Weights of a small image colorization model: 0.718M parameters.
Rows from block 2, named by matrix and row number. Each number is 200 + 30 x the weight over its row's rms, rounded and kept within 0 to 999. All counts start at 0. After the name is the row's rms in percent of the matrix's.
# conv: 3x3 conv (model.blocks.2.conv.weight, 80x80x3x3), inputs 14-20, a 3x3 kernel for each
conv.0,121,187,165,179,164,190,189,198,251,233,215,184,167,222,175,165,184,177,190,99,119,175,151,138,204,196,213,252,229,236,263,205,208,228,205,207,214,225,233,225,177,185,205,177,161,161,199,169,167,220,187,185,213,208,211,215,187,186,243,193,186,243,207,205
conv.1,098,177,167,219,160,177,218,165,188,174,55,74,104,60,84,136,96,125,187,180,168,165,183,177,171,172,183,163,207,220,225,154,189,227,155,210,214,208,209,210,201,198,196,203,194,205,190,181,191,156,155,190,139,128,175,195,187,196,181,173,176,172,169,172
conv.2,104,191,158,216,147,135,219,175,195,203,219,205,219,195,208,226,250,255,253,167,188,258,169,182,235,181,218,241,236,214,231,228,213,224,217,234,207,194,187,169,165,163,159,133,136,138,263,252,257,215,226,237,208,237,240,207,197,192,173,171,178,213,214,216
conv.3,108,174,173,199,251,260,179,244,238,201,193,205,210,204,235,232,155,192,184,190,205,217,136,223,212,219,294,247,200,242,212,198,242,200,236,278,229,175,184,175,137,153,175,143,172,186,170,206,190,184,256,232,200,235,229,186,187,196,199,182,223,191,177,203
conv.4,109,202,214,197,163,228,230,151,182,217,220,184,161,166,132,160,120,109,170,187,166,182,174,194,173,193,203,187,220,219,220,193,178,216,224,123,167,183,203,189,208,178,160,209,154,156,148,210,199,158,158,175,163,78,138,237,222,211,235,209,171,204,200,191
conv.5,118,221,237,226,268,212,192,201,175,166,175,209,185,206,217,201,229,228,201,144,171,209,150,173,219,145,151,224,221,221,239,218,195,241,143,136,216,185,184,173,180,199,205,195,217,232,174,188,205,219,231,224,241,234,216,183,191,180,173,192,192,183,193,200
conv.6,110,206,226,213,218,222,214,258,206,210,165,185,217,167,200,237,201,231,235,183,188,195,124,180,195,105,122,202,225,228,209,206,217,202,162,139,204,216,228,244,209,212,257,192,213,253,164,201,271,123,188,288,115,182,234,185,203,210,169,194,206,198,221,225
conv.7,106,296,249,182,234,184,216,224,176,220,229,193,170,179,188,194,149,183,175,216,151,191,209,187,190,243,199,177,181,160,205,190,182,170,219,195,194,207,199,181,205,206,176,171,172,155,252,190,166,238,170,127,182,166,121,204,201,174,177,188,170,170,170,163
conv.8,081,140,169,196,185,204,216,185,209,222,205,195,164,182,178,166,134,145,174,155,165,207,134,131,172,131,148,177,212,212,224,194,220,213,186,192,207,203,203,192,190,189,195,185,178,177,170,197,170,188,196,179,189,193,207,186,169,175,167,154,162,166,151,171
conv.9,101,244,238,205,252,269,218,207,249,220,130,128,176,140,129,169,162,179,216,178,184,239,198,160,192,259,196,171,229,255,238,234,206,179,236,210,165,206,224,234,229,220,247,215,207,216,194,206,236,242,238,242,172,178,224,216,209,241,188,179,182,180,157,169
conv.10,096,201,190,210,203,246,244,212,220,214,215,207,204,201,197,196,203,207,207,200,188,184,139,135,169,138,145,176,194,203,211,215,234,259,236,225,231,177,177,180,185,185,183,192,196,202,189,170,158,192,189,186,200,209,216,233,213,188,207,208,188,206,211,200
conv.11,103,159,197,165,131,203,195,155,195,208,81,131,144,108,172,208,173,223,257,237,227,193,210,225,189,144,148,137,180,213,190,173,268,228,137,199,188,215,201,209,170,180,175,183,202,202,197,185,134,127,183,159,99,183,199,168,193,215,169,209,223,190,207,241
conv.12,093,246,250,239,247,255,252,217,236,208,195,191,180,216,212,188,196,198,182,240,228,181,193,187,135,154,184,118,177,211,179,172,241,198,170,233,182,176,164,172,178,169,177,198,184,188,161,165,175,188,193,186,185,179,181,224,213,211,243,234,219,227,215,206
conv.13,102,195,191,211,229,206,201,191,163,175,171,222,217,196,217,215,210,229,220,68,111,170,109,129,162,154,147,166,195,202,244,223,211,255,142,154,239,199,199,177,188,201,190,195,207,212,159,179,165,209,221,181,254,252,181,188,212,211,181,212,214,188,201,206
conv.14,102,152,186,192,195,244,222,183,200,168,165,160,161,164,172,186,159,164,189,105,114,235,81,111,186,176,157,190,122,148,179,138,205,216,155,184,209,211,207,208,180,167,163,166,144,159,168,184,191,182,197,203,189,190,206,178,164,180,171,160,167,179,163,187
conv.15,104,186,207,230,201,241,228,207,241,184,153,137,154,155,161,188,155,161,186,152,152,227,143,140,196,178,166,208,196,176,216,156,160,202,168,169,195,219,215,195,195,188,195,182,170,193,163,187,200,170,191,210,181,189,223,182,158,163,172,163,183,180,171,182
conv.16,112,213,245,229,247,270,235,229,244,188,175,166,159,195,206,195,237,247,241,238,213,163,214,194,169,169,175,190,198,182,196,197,154,188,166,131,214,208,198,182,201,200,203,203,207,212,162,164,153,167,171,178,192,208,204,193,194,181,196,208,199,216,219,217
conv.17,110,172,156,174,190,149,178,250,271,167,195,156,195,171,171,205,232,261,264,209,258,203,195,196,194,106,146,180,199,248,161,197,157,171,178,239,204,215,198,175,204,214,237,201,206,228,227,222,213,238,216,230,225,180,213,188,192,218,198,197,215,222,255,248
conv.18,083,146,199,156,224,284,225,249,299,234,171,170,164,177,184,199,141,159,189,192,218,171,177,211,187,193,228,200,202,280,196,199,273,207,220,252,211,213,214,222,208,196,204,174,191,191,139,175,181,130,185,240,148,188,244,197,195,197,182,165,166,182,161,167
conv.19,116,173,247,183,263,304,156,196,167,124,192,188,194,231,237,240,216,231,227,203,142,219,111,131,224,209,209,248,230,226,256,162,166,200,271,211,235,228,206,193,197,197,206,203,201,217,201,217,200,204,235,247,245,238,236,199,168,150,198,199,192,233,214,230
conv.20,116,185,212,220,217,293,244,172,203,151,159,165,162,205,214,209,196,197,175,136,175,200,105,189,222,247,269,216,167,169,168,190,255,208,191,241,190,235,230,214,237,229,213,265,244,216,122,140,177,204,221,187,230,258,197,191,190,206,213,217,239,187,187,215
conv.21,096,235,164,178,221,149,188,238,211,197,197,165,121,149,120,94,133,90,85,245,224,196,220,182,166,173,146,149,223,239,246,225,220,232,193,212,191,207,220,222,194,194,202,199,191,193,215,200,165,209,154,143,197,153,138,214,228,222,189,195,190,179,182,192
conv.22,086,243,182,188,191,171,181,210,187,187,209,211,195,208,205,225,198,208,218,184,239,220,220,268,265,213,258,270,185,174,163,177,202,206,137,172,188,211,206,204,210,208,213,218,214,219,198,196,206,205,193,197,211,212,197,218,217,204,214,199,205,219,221,215
conv.23,104,162,211,265,192,219,252,216,216,223,158,203,206,186,210,210,243,240,218,231,267,235,149,207,202,120,151,148,189,223,215,209,243,233,165,209,221,200,183,188,196,189,196,189,196,202,161,160,181,144,166,171,182,196,166,245,277,254,256,272,254,251,271,247
conv.24,088,195,193,196,217,218,225,213,209,202,203,201,188,194,204,194,183,192,193,187,183,198,164,171,206,170,197,205,234,230,236,217,231,237,206,190,214,165,171,171,178,179,184,183,202,205,187,199,165,196,228,197,203,231,226,186,179,175,172,165,176,183,172,186
conv.25,087,150,173,188,197,218,215,189,215,216,185,163,155,173,169,181,149,169,196,154,158,197,126,149,198,129,170,203,199,213,239,187,216,230,163,178,209,185,191,201,187,178,183,172,177,186,177,197,155,184,199,184,175,205,219,184,177,186,176,153,184,167,169,191
conv.26,096,228,200,189,191,156,198,139,201,247,233,259,266,241,246,231,246,242,218,122,137,209,153,208,219,231,282,234,236,168,216,184,144,180,196,241,194,179,187,197,201,205,194,188,183,170,228,243,279,213,244,246,209,212,210,206,214,221,194,190,184,187,206,188
conv.27,111,229,169,197,208,187,237,267,179,198,217,181,160,168,130,149,161,135,174,283,213,225,253,173,189,245,191,179,227,210,245,180,203,252,136,132,140,192,193,192,193,184,161,182,183,168,217,187,150,204,128,105,217,96,117,219,213,203,178,178,175,171,174,177
conv.28,092,178,256,216,173,334,266,208,295,282,172,185,227,166,224,266,197,244,252,150,227,220,158,270,229,215,289,197,144,190,111,170,265,190,168,260,148,207,195,203,177,187,210,166,197,235,206,171,244,174,221,310,208,256,300,192,198,208,179,193,222,185,229,252
conv.29,078,236,205,189,220,111,191,183,202,253,217,229,180,133,112,88,97,101,107,210,231,202,236,219,173,231,186,173,166,153,147,189,188,183,175,178,186,202,231,218,222,234,220,203,207,203,205,229,224,223,198,130,169,144,120,201,212,219,144,148,155,137,142,140
conv.30,079,236,207,235,250,230,202,220,292,258,233,164,143,204,192,183,214,211,223,205,184,194,234,220,152,233,199,127,155,187,191,201,214,193,233,226,170,213,214,194,216,202,195,209,183,203,261,244,190,192,194,184,138,161,182,186,180,176,219,205,196,239,226,227
conv.31,090,216,155,164,205,133,197,230,236,243,232,216,181,210,194,178,183,197,195,237,257,217,220,204,185,163,159,165,189,254,210,165,187,186,118,162,141,234,243,219,216,210,190,180,171,188,207,185,146,179,139,125,143,156,169,220,238,218,200,211,216,199,210,213
conv.32,091,202,202,235,195,192,252,196,263,271,150,125,120,114,121,126,118,144,176,195,172,198,206,161,172,222,180,189,185,202,234,211,187,213,219,201,196,223,204,201,207,189,182,191,188,182,234,202,187,216,174,186,179,164,195,180,192,201,170,176,170,181,177,174
conv.33,092,194,218,190,229,251,217,220,231,205,189,180,170,183,189,182,162,174,182,197,202,200,168,197,199,187,214,207,227,270,232,209,265,217,205,243,208,189,205,204,180,190,191,177,183,207,179,206,178,191,222,216,194,230,218,194,180,192,186,165,188,186,180,180
conv.34,098,218,234,207,233,259,213,209,212,196,214,199,184,209,193,194,186,174,179,213,223,218,208,240,245,219,228,224,235,259,229,248,277,248,231,255,224,208,208,214,209,211,219,220,220,216,227,215,216,230,241,254,229,225,227,208,202,188,196,190,190,185,191,187
conv.35,098,206,231,186,204,221,181,186,215,176,172,158,158,154,147,163,146,152,177,219,169,189,184,117,158,167,115,184,279,163,230,165,104,211,175,155,252,223,228,210,250,234,222,231,211,207,214,216,201,205,208,180,210,219,194,188,183,182,191,194,194,195,199,198
conv.36,114,174,131,253,190,162,182,200,177,197,198,162,162,235,229,215,247,233,232,232,224,132,194,221,140,135,156,113,196,183,143,197,215,160,183,231,198,178,165,141,171,157,138,196,170,142,229,179,127,227,176,143,260,207,134,198,184,191,235,233,210,243,255,226
conv.37,099,163,231,213,167,296,241,137,202,188,142,139,165,114,182,248,166,238,294,169,142,184,138,155,181,172,226,190,232,237,198,160,207,123,208,244,146,189,182,181,205,202,211,205,210,229,170,193,212,197,216,253,148,202,284,200,194,203,179,184,192,177,190,213
conv.38,099,190,173,155,214,227,196,157,202,194,167,153,169,172,153,155,173,172,183,102,133,238,157,165,205,269,233,226,161,178,228,177,194,206,191,194,225,217,223,247,209,195,215,211,175,195,190,202,208,214,230,219,168,180,220,244,201,240,210,171,175,195,154,169
conv.39,102,189,217,227,155,208,189,147,216,164,154,84,93,171,166,203,229,243,259,165,138,205,186,142,202,167,180,199,247,214,252,213,159,194,208,215,194,195,193,191,189,190,207,189,184,203,215,192,187,191,184,204,158,162,197,194,179,182,196,187,200,211,212,206
conv.40,096,269,215,221,204,141,213,166,178,194,213,147,124,179,138,142,205,189,182,154,130,153,167,159,195,186,252,246,222,245,213,201,188,215,210,252,199,187,198,200,185,201,192,191,208,201,240,220,192,209,189,202,203,176,190,184,160,160,187,167,154,194,187,194
conv.41,089,229,191,245,196,180,246,179,240,256,198,165,147,184,178,206,186,195,220,213,187,182,239,250,225,221,279,253,137,109,108,210,211,183,188,232,186,172,174,174,193,185,199,204,213,219,158,171,194,169,165,199,148,141,168,181,155,159,178,177,172,200,211,222
conv.42,104,185,172,278,138,119,282,173,202,219,183,224,239,131,159,163,150,149,165,219,221,230,220,214,219,197,209,206,206,229,194,151,178,174,110,184,194,187,189,194,209,208,202,178,166,157,192,185,235,217,182,188,187,136,148,187,224,234,170,166,184,184,174,171
conv.43,115,160,228,242,202,213,230,233,250,194,178,165,152,185,181,173,212,196,180,216,186,130,240,237,178,259,276,160,154,221,217,163,184,253,186,217,203,183,169,173,175,169,173,206,207,192,235,176,117,253,204,122,239,231,138,200,194,184,208,215,202,235,235,217
conv.44,086,194,212,177,188,204,160,175,195,154,169,174,170,161,173,186,170,174,180,220,176,203,172,136,181,148,135,206,196,127,223,114,81,186,157,140,201,232,231,220,245,241,230,233,229,226,213,223,200,206,197,182,225,211,189,191,207,192,188,204,200,204,206,201
conv.45,096,160,220,216,203,266,254,199,230,194,149,187,183,177,201,182,199,206,185,180,256,239,137,217,216,127,167,173,212,291,235,221,312,254,178,261,197,185,172,193,181,180,186,187,202,210,168,156,192,164,197,213,181,215,207,198,208,212,204,222,217,205,217,211
conv.46,100,189,268,231,221,276,258,192,257,209,143,150,183,162,180,226,120,200,232,133,160,224,81,133,222,167,252,266,178,214,193,146,220,230,235,341,254,186,195,207,201,194,212,192,195,224,197,207,227,176,210,240,161,224,276,195,181,253,190,167,207,186,185,217
conv.47,108,209,214,210,198,241,229,210,250,191,157,151,138,134,161,181,159,184,215,197,203,175,185,151,157,127,142,179,281,214,227,265,189,247,234,141,224,213,198,173,199,184,170,177,180,187,155,196,174,164,197,198,178,203,215,174,166,157,155,160,174,179,180,189
conv.48,092,233,178,131,190,98,154,170,175,206,254,257,231,261,241,197,247,197,160,191,206,140,219,183,114,217,193,126,152,180,161,168,217,221,166,232,208,201,204,216,199,207,197,199,202,190,182,179,175,199,184,147,199,188,168,276,283,248,251,256,243,228,245,236
conv.49,115,200,253,222,206,197,258,143,122,160,157,216,207,176,196,164,138,154,94,213,206,184,253,225,204,235,229,207,177,217,234,178,185,228,182,198,162,188,190,205,169,160,178,222,226,206,118,145,175,187,191,180,216,233,185,217,207,185,212,212,185,228,202,174
conv.50,095,231,215,218,166,181,176,159,201,166,192,203,214,215,234,242,232,227,215,210,237,217,207,237,214,230,241,211,173,152,128,162,158,149,151,171,135,181,174,185,187,192,194,223,217,213,186,199,210,180,194,218,205,213,215,242,236,237,240,249,249,230,226,234
conv.51,093,191,193,184,187,154,192,199,218,236,214,221,201,192,184,183,176,190,182,212,216,222,208,196,203,192,189,198,172,168,182,173,153,167,182,166,159,206,209,218,208,215,211,185,200,186,216,213,208,199,191,179,170,179,178,190,210,220,186,197,197,201,213,207
conv.52,085,200,150,241,187,156,293,188,212,285,170,196,186,143,135,125,113,106,125,235,259,173,257,250,172,265,233,197,157,149,131,217,239,207,153,192,171,185,174,189,185,182,186,173,188,196,144,165,191,155,129,152,139,119,152,221,238,231,186,189,201,171,175,189
conv.53,095,200,201,201,243,240,233,210,202,185,212,200,190,216,213,192,193,194,184,180,189,206,162,181,197,178,197,185,231,253,239,218,240,240,225,225,211,177,192,193,185,190,205,205,205,211,206,208,197,221,240,227,234,227,223,197,195,186,191,191,192,190,195,197
conv.54,098,230,243,257,178,212,252,199,273,229,224,234,254,200,196,249,180,208,245,198,235,232,225,241,220,212,235,237,193,226,189,184,213,203,156,209,173,197,192,198,187,193,207,181,172,199,239,229,246,228,188,244,176,160,241,229,233,224,241,205,212,224,212,222
conv.55,104,224,245,255,262,273,270,262,268,257,204,214,185,235,257,225,266,278,250,244,232,207,204,203,199,190,173,155,164,207,201,223,259,236,161,199,187,197,184,178,192,194,202,197,213,213,175,141,143,167,158,158,201,211,188,261,264,240,267,293,265,268,294,270
conv.56,097,206,193,202,216,208,205,208,202,192,221,198,178,215,205,200,206,212,207,197,195,211,183,188,218,194,218,214,228,236,245,215,225,223,198,195,209,175,182,188,183,187,191,189,200,204,202,202,175,219,228,201,229,246,231,182,176,178,173,172,177,185,180,189
conv.57,091,217,243,216,190,236,199,163,175,150,122,142,139,165,180,188,235,264,243,207,180,174,175,171,162,157,159,173,165,158,216,152,152,208,168,106,152,209,189,181,211,204,192,214,211,209,182,202,166,177,172,144,220,204,165,195,208,204,195,210,212,226,233,214
conv.58,089,224,218,229,224,231,229,226,218,219,218,196,190,195,180,184,164,178,183,165,169,222,147,154,200,165,190,214,255,246,250,204,210,250,217,208,230,188,197,194,188,192,184,172,181,175,195,197,191,211,216,195,201,214,215,189,157,165,150,134,143,154,151,162
conv.59,101,193,190,215,124,176,255,106,143,251,192,190,170,202,198,187,219,213,200,200,247,177,232,258,167,95,128,116,220,229,194,223,249,138,123,139,122,228,214,183,231,216,211,215,206,216,174,209,204,145,163,194,157,141,155,210,213,168,230,235,205,230,228,215
conv.60,092,217,246,248,216,262,264,217,238,210,219,218,223,219,229,226,227,220,226,229,230,213,215,230,220,208,218,187,171,185,147,215,233,198,224,240,203,207,195,184,187,194,200,205,209,226,242,191,219,214,209,232,219,229,231,244,245,204,232,243,231,217,223,225
conv.61,103,210,211,206,252,272,219,259,273,197,170,171,169,174,172,190,202,212,219,240,206,169,242,199,172,232,197,204,207,179,218,211,185,209,220,195,221,212,221,216,211,216,216,215,213,212,150,164,190,171,198,216,182,216,221,171,176,178,198,192,191,209,204,197
conv.62,105,186,221,208,206,255,232,206,259,225,162,105,108,125,100,115,100,110,148,180,162,235,186,143,215,213,184,220,212,203,248,197,181,209,237,244,214,193,210,213,215,188,207,201,180,182,212,210,230,206,190,222,153,150,208,195,191,202,176,156,163,160,131,146
conv.63,117,204,215,229,212,179,193,216,208,185,189,198,200,226,223,222,192,197,206,186,147,128,199,179,204,201,197,270,214,194,176,239,195,222,225,210,244,217,201,202,207,210,189,226,219,199,152,187,232,187,222,243,210,263,282,246,228,207,203,202,208,190,208,224
conv.64,104,190,182,238,196,200,240,222,212,226,151,185,189,176,183,182,194,182,174,202,277,250,164,172,170,132,141,158,169,195,187,199,223,226,206,251,252,222,217,221,198,181,187,202,191,201,178,169,206,195,184,188,187,175,193,197,213,223,219,227,222,224,217,205
conv.65,114,211,252,203,186,205,173,186,186,179,173,183,176,200,206,189,216,225,205,134,125,150,172,166,202,171,166,219,207,144,223,197,111,168,252,170,199,200,192,186,190,192,193,219,235,222,201,190,155,202,183,155,252,235,183,186,200,185,210,217,200,216,228,206
conv.66,099,196,210,219,188,240,181,215,216,138,156,142,133,175,210,193,222,252,232,236,166,166,191,177,189,216,221,193,207,178,232,198,213,190,159,184,173,188,178,169,174,160,195,168,188,212,171,143,107,184,218,176,199,250,224,191,152,158,175,165,189,203,205,223
conv.67,085,206,209,201,224,247,213,238,242,225,211,171,139,218,178,157,183,170,165,142,93,89,126,101,0,177,132,8,197,170,252,130,155,191,138,172,157,197,188,181,199,180,164,182,160,151,234,222,177,225,214,162,224,203,178,186,178,179,202,188,182,215,203,194
conv.68,097,225,115,112,212,181,228,272,274,237,229,215,163,196,175,160,210,177,168,281,204,58,292,151,96,231,149,111,228,148,115,233,150,154,243,186,173,229,228,213,209,209,181,208,199,173,197,178,128,214,162,141,176,135,147,185,185,176,206,203,179,224,211,187
conv.69,104,157,170,205,213,242,246,215,204,196,170,165,142,172,197,182,205,232,215,231,232,215,207,214,205,183,195,191,197,216,236,177,210,214,144,167,183,175,183,185,185,189,191,183,200,210,136,151,155,162,198,169,177,222,199,204,193,175,185,196,196,178,186,200
conv.70,105,205,196,196,225,232,219,226,216,216,206,196,180,207,202,189,190,190,184,195,196,184,174,185,206,185,211,211,242,248,234,224,242,239,202,214,214,193,186,187,182,175,192,193,192,195,191,206,183,212,220,204,214,225,221,195,177,190,177,175,175,187,182,186
conv.71,099,221,234,213,199,212,223,168,185,217,201,226,208,230,244,200,232,230,207,188,198,163,197,189,163,207,173,178,99,132,125,148,169,152,196,199,171,180,179,176,204,204,184,227,237,219,158,148,124,197,171,113,233,215,141,232,258,239,231,252,229,221,233,214
conv.72,091,218,231,208,206,268,231,206,251,221,197,179,172,164,191,197,174,186,189,198,226,239,185,209,227,196,219,214,199,236,221,220,269,249,199,237,185,231,221,214,204,209,219,205,204,207,202,184,199,192,209,239,216,242,239,216,202,218,175,193,203,171,184,199
conv.73,105,243,208,161,197,137,218,228,244,223,212,208,166,195,171,172,191,180,192,217,237,201,199,134,163,180,117,181,211,222,166,214,199,221,191,200,222,177,184,174,185,177,158,169,163,178,158,141,134,218,187,147,190,209,212,202,214,188,185,181,187,180,175,178
conv.74,088,143,158,202,220,225,267,261,277,280,204,191,209,212,216,223,218,220,207,182,175,189,129,151,146,110,156,151,194,197,192,160,168,164,174,201,177,188,179,174,154,141,146,154,157,165,175,172,172,137,157,188,183,214,253,182,181,181,194,193,199,220,205,212
conv.75,090,199,196,170,192,238,197,157,204,143,148,92,103,142,97,115,123,115,151,117,78,179,131,86,160,182,144,183,156,177,198,133,205,237,169,296,281,223,209,217,229,221,221,215,207,213,255,214,197,252,211,204,188,175,204,214,188,212,199,179,201,191,160,178
conv.76,092,228,219,202,228,256,230,236,249,206,187,164,162,191,189,186,187,186,164,187,201,196,168,204,222,209,229,223,198,248,225,205,270,272,191,259,239,208,197,205,174,197,199,195,207,211,208,189,186,214,223,229,219,247,228,204,194,207,193,180,199,182,182,200
conv.77,115,145,182,197,169,170,169,160,181,142,196,208,192,217,200,185,192,184,176,205,222,241,242,218,201,234,230,224,179,202,199,208,168,191,148,226,187,204,221,240,215,223,227,248,248,224,251,235,215,212,201,194,222,211,188,226,223,208,228,247,238,201,208,205
conv.78,122,219,230,232,206,231,219,189,211,167,161,162,165,173,197,212,207,235,252,200,187,189,175,167,200,161,173,234,230,179,217,207,164,212,172,139,225,222,214,191,219,210,196,211,207,212,167,216,207,186,224,211,211,233,242,209,196,198,196,193,215,207,216,230
conv.79,092,200,156,182,244,250,274,250,269,244,154,127,120,155,143,163,146,159,184,191,197,177,177,166,150,139,130,151,206,193,188,153,155,180,112,208,221,192,180,185,168,163,174,167,154,173,207,158,136,181,124,135,169,136,178,206,181,181,185,164,169,195,186,183